A small model that answers yes/no questions on an image's attributes, trained from scratch.
Model: 2.98M parameters, 40-pixel images, encoder arch densenet, encoder norm batchnorm, encoder depths [3, 3, 9, 3], fusion encoder width 192, fusion encoder layers 6, fusion encoder norm rmsnorm, fusion encoder activation quick_gelu.
Data: trained on procedural textures in two colours, tilted and lit, 195000 training examples, 23.8 epochs.
Rows from block 10 of the image encoder of a small model that answers yes/no questions on an image's attributes, named by matrix and row number. Rows with one number belong to one channel. Each number is 128 + 32 x the weight over its row's rms, rounded and kept within 0 to 255. All counts start at 0. Numbers have three digits each.
After each channel's rows are labels from the 100 images, of 14848, where the channel reaches its highest value: "strongest on" is what is common among them. Only what is clearly more common there than usual is listed. The data: procedural textures in two colours, tilted and lit. In brackets: how many of the 100.
# conv1: bottleneck pointwise conv (encoder.blocks.12.conv1.weight, 96x144x1x1), inputs 0-143
# conv2: growth 3x3 conv (encoder.blocks.12.conv2.weight, 24x96x3x3, transposed, each kernel summed), outputs 0-23

conv1.63:065129135093140129141096129059129159125068132163146133203087126128131132165108123069068167134152145128173165141124119170151149149041117147164120125122152161148206136130045063129131101134129127118128123124086144162139132133113121145116080118088153087102125145118101142121091075134116095127121095113178130065155074139134087142192100098147075123119101114102088126116156152013127086113119130115092116116131135078105120137099207106089150
conv2.63:080135098149100118055117124117088123114073118110187157119146101181108111
strongest on: coarse scale (83); triangles (51); grid (38)

conv1.2:146048139166130066117150059119116122222144142131100112111129134108115119172127131116124109083126190131131033101128157092099124126116156164124120085123150158153157130208144129127144132160127137129160142149128126161139080138154126077082155166125128129107134095159131047131132188033161127164131127106118125118127068075132141128128139141127109127144184127116134149134107198129140154090167151179138116157145060200135133127075168146200128
conv2.2:052132148096092121106094132083136118076140062130127120130184162121103128
strongest on: coarse scale (61); bubbly (50)

conv1.71:187128086107120088128138126092103147157132133069106133124146090133121163172062148207128103118135126133173125217113121138117122143071157111095128135173120138177183105119135128135131204130103108140191089113137124146144066151117113104080112136087146142105184112103128027168098130067116124126132125129134189138141136119138132150208115128151090123196158165135141140127136139157104155134190219130203128123147149178176128134117122140137126
conv2.71:117120140129106141139130140132135146094147131118114041111118180062051138
strongest on: bubbly (85)

conv1.84:128113071130139146100139169046063130130108083162127121178095155191039129128104129037155089128117128115122097118158125091138100136145129133100132075134134125126085179154115179186161128121130141130123132151132149044134177114127126125132177214116099215135128131096127125154194137107169111160130156105100121133078166119127138127115120130117130117129132114112151112203098130155207107154151119156121139127153121119198107188069128164131126
conv2.84:072116086120140127101105097137125069170083095130107146122129085124145053
strongest on: dotted (33)

conv1.14:144064111089204118076127126124084101255136128087111112111122125169156125119091152096128131128128152080129000075145137128126112127110205173139137064128114137128163124122152120126202122144106141102126114137123147166132127109137133094093123126100088114127128113124120084127102121088124126111142128104129121121096026126130125142126144132146122127151156138083106087117122094121104134128163152133173126118048131180131140120114102130159128
conv2.14:099137137117122086120088132077135113019150113137159130132180143132104130
strongest on: dotted (36); rings (33); bubbly (26)

conv1.55:126130123119094123128144131178132061189160130113165115113134122126120118128130127136218126091090095122083037126134128087134076107176130170056131133046132101126160110127223198081089132124135232132114162133128129134137126154155188141129140097139150121164086148125144143097128148136129137104143156094071135137084132119126127061076145141139203175125120128056091137125118079172136121111168150170184111111129142149128132142122112130132127
conv2.55:112135077129111064149134128105117132032065146132152136095137119156123132
strongest on: coarse scale (63); looped (42); honeycomb (41)

conv1.90:088147104069136142114139126151147128145108107102123120135136121144096051128160163167133110201136128150115148151163143129236143086170145057126208129101131161159134161127170157130145141127157176126130142127168128172126142138164127120131123128129079130115128130129131112128074102099154140125152140154128225134101174172124206052125061127147144148125081129112144184239156127128168171128142165144112130103093115129129138209147134111152137
conv2.90:121137098121077095138123034062130128148116163147133096131122074136119116
strongest on: coarse scale (89); honeycomb (50)

conv1.27:124128151129076099044124160122117139128132128128187105089137098119105108116156133119166210108122068140126026198162123124146075138198129115147163118113159164158135184140166182127117189135164211130123168130120136124142113138137162128076141129143127135187130131137131129128127126128130138123144204100089062126122197085129129129129131150123161119134127117111052124164135151121164136125119106101155114205114146106117155181081131068112196
conv2.27:095154118130108079122130092051115118056066116116134131108136087136154121
strongest on: coarse scale (83); honeycomb (55); grid (27)

conv1.87:127127247146079057142129115160130118097158135112108124113128141147108127057082062000135126108077132237135039127100140127140091139089113143140097145157129122105136137128119119106146122094118133127124130123130129103128134111137128120142128133133128120131123132132129126103133135129139128138017126115161151129129128067156140158151128107000081124126150127132151149120108134145129178116132137130121071122130127128135128133104167123140134
conv2.87:136147148117130111134141100029130129058125136134129131148120045127141128
strongest on: triangles (87); coarse scale (85)

conv1.75:118179137093124133124119037132118085211170154141113120133189122195112140132182129127153132124131032112139067075136125152149074083134126176095130165127138069129128125142133224115146147195190129141128115127137128136105148127101130166137136135138099125178110142133156127123143189132155116156136124111126168182075204139123154123128127133161155180121130126060141156152099128181129121135128181124161156124145128130125174131154083129221142
conv2.75:116076050114102057129104117111125106134075146131111147099126114160156088
strongest on: coarse scale (60); honeycomb (37); bubbly (25)

conv1.80:137133200187178121131127113132165087111135131079123132150095127103115121117121111105136122128125139129095125124126046128126113111122123150103126132105147161110099153089186133120129131136117137124129121036192143082137133166232165133115131152169136126146129131157145135133143121120087255081111090038153148145124128076091119123137128074130128123116139170108125142160171148128157154093097082146136129121082113083128107127133095123140136
conv2.80:078127100125114083122118125122153102153139156159084125104117109057138045
strongest on: triangles (58)

conv1.73:092174113119120159122124095117118182070146038103079126147140208120093114145111143145052177151108073135128134184123143088143092159139078130120132130171154112178177135170106133120176102139135118108151185125077148122123129197123129120158131121129086123104128106229132128111171120128124130202126127124131132129138120127086115138097123110126132155112202131124158158139078125232129159124142110128127130119129134155180135111146033161134186
conv2.73:135125119118138096118069137117126138116183106126095030115143131076115086
strongest on: coarse scale (65); spotted (34)

conv1.47:192128125129150076154140153153149110218135128073083161148133176111128127112124126121098122103059164106117075114114130090113117065116140144140129129135131094116136098131148129144130168126054125098152132182115150122113116149129127069098123150145127138119170099155124031171127116005176174145141134128102098121132035100113118131126088148128126134129170126137124124202076133106179091081142125128128147126076129160129132167103106083210130
conv2.47:092125139102127134056132125078128114099160033122132130081145150127103136
strongest on: coarse scale (61); bubbly (58); dotted (25)

conv1.89:131124132131115182129122135091083128052113128135127096132123129141084129206131128132064103101181148123173154198117128099163134164128124163143090151123106091161165112120230074130171147211118130153109122125137092110114065145111088127187118135099127130103129121093102128131128155126134127144073075118139125123130125129123117165144091086085022093115093106199097151190134132114119119154120116121125101129127157056096053114128151121193102
conv2.89:053102102156081095104141117086109129100082115150173145104128067143122120
strongest on: coarse scale (74); grid (62); black (43); ground colour: black (25)

conv1.59:035129094140129102149069128099069144039100097189129145129124120126139104067136119098107125050065092127098150126147161127116132128126032094125148130094123139127128181126137132123177102139128166120127116118128204124131129133157098134063105115121107082168077123100087143064128129125072081090177116116130120086131121159139122118128050125200127125112156137114068112130178124192130171113128087058130126119162131133088128131129153122111133
conv2.59:115130131161129127069131121120118123115145061129116067122135125026110132
strongest on: bubbly (46); studded (37)

conv1.94:084084124080131148114132138152118198155105255155127114093111150166076178103123142114185077121116152186129060098134091167132126128074129156123125149162171240154136129129119128127144125135113133138129135127132123114070125127142025131101093147123126129083128127116113127125135133147159127130129159095148147081080122124168141158160089127129131129145133160114141090113129133198103163132149116128195137150100154175159138140101115164140135
conv2.94:140085147140121142112132146114041225133115123147094138169132140138114129
strongest on: bubbly (74)

conv1.3:097123130177150128131126074134114164185148070209130155132110121170065085116128141130152117127202122094140126070121146126128130177127143132097129124176131136132146127130124123134125150128104080104170085158047109135129100083192135097126123126059082129125133089067125100142090091122129133110071168128100116110107116031123114130128131055111110045158111159126127068119179233093095129103128149126095101126154171099123108105132102146122126
conv2.3:096166138121069124148124094139134034155131105125107140184149141119166160
strongest on: coarse scale (92); dotted (72)

conv1.81:112131176150160064134046103130085096179129156198126121102157059100132128121059152107160116117102127182110150135136126179089159120131209161072125178132101151101109154125161138142135135091121106130145097130113124075142129109126149133183138132141134127156131123171134168106128126141126128144119129045189159100116080052232153169141063130119117124151176145045134115113088154120105145119143115197090092161135125148128120139127132134100162
conv2.81:130038128121160161133087154120110145112134117134043119132145152118093093
strongest on: bubbly (55); rings (36)

conv1.16:131128130127124106124129125126114146129128216112121054091128111166057115131108104068128110102106131083124068196109088078100131106131098068109111209127140127113130128096122135094127106134112133165095131126178129131129127144134126154151178081173130081154043162165161129075168055175092144122058119147127127146079069140119127143128072063068129096093129108134130108126117110127097099147124114064127178140120131119100125118131134083038138
conv2.16:200077138075188121127125113085171136118125147126131139123072079129126116
strongest on: triangles (87); coarse scale (65)

conv1.79:157131107121101138128144123128126153199145128126197142191158098147166132052130121128096120127151124156125125118015139149119128136109145147093062127158118141120164103153123121104130119118129127112112128027101128161111100139148231138074122124130113120134130135129140150129120102129094128119123128091143180155157093127120139096131048126140127115128128129077144155136076056088129079123063003133071127158132128097066101131163135099119112
conv2.79:110134129064129124104109128127093082184106073108113114105085106065151097
strongest on: rings (71); bubbly (27)

conv1.8:137130094157216143073142129047141153195126133162143073129159134124108174074077127064137095168159126121118050097125160140127107128141143071143101158129139091093088106134118128104115129146133126169112176128101186128175127108061156140127107112098131128104097137104087131116122132153129086119128103093128220129135062106184175117126205117143128136128114122115156219137102146160091175131164124063105145122151093134141133108067127147165144
conv2.8:090148141075104088124069159102068100140109128136118135134155145135133050
strongest on: rings (75)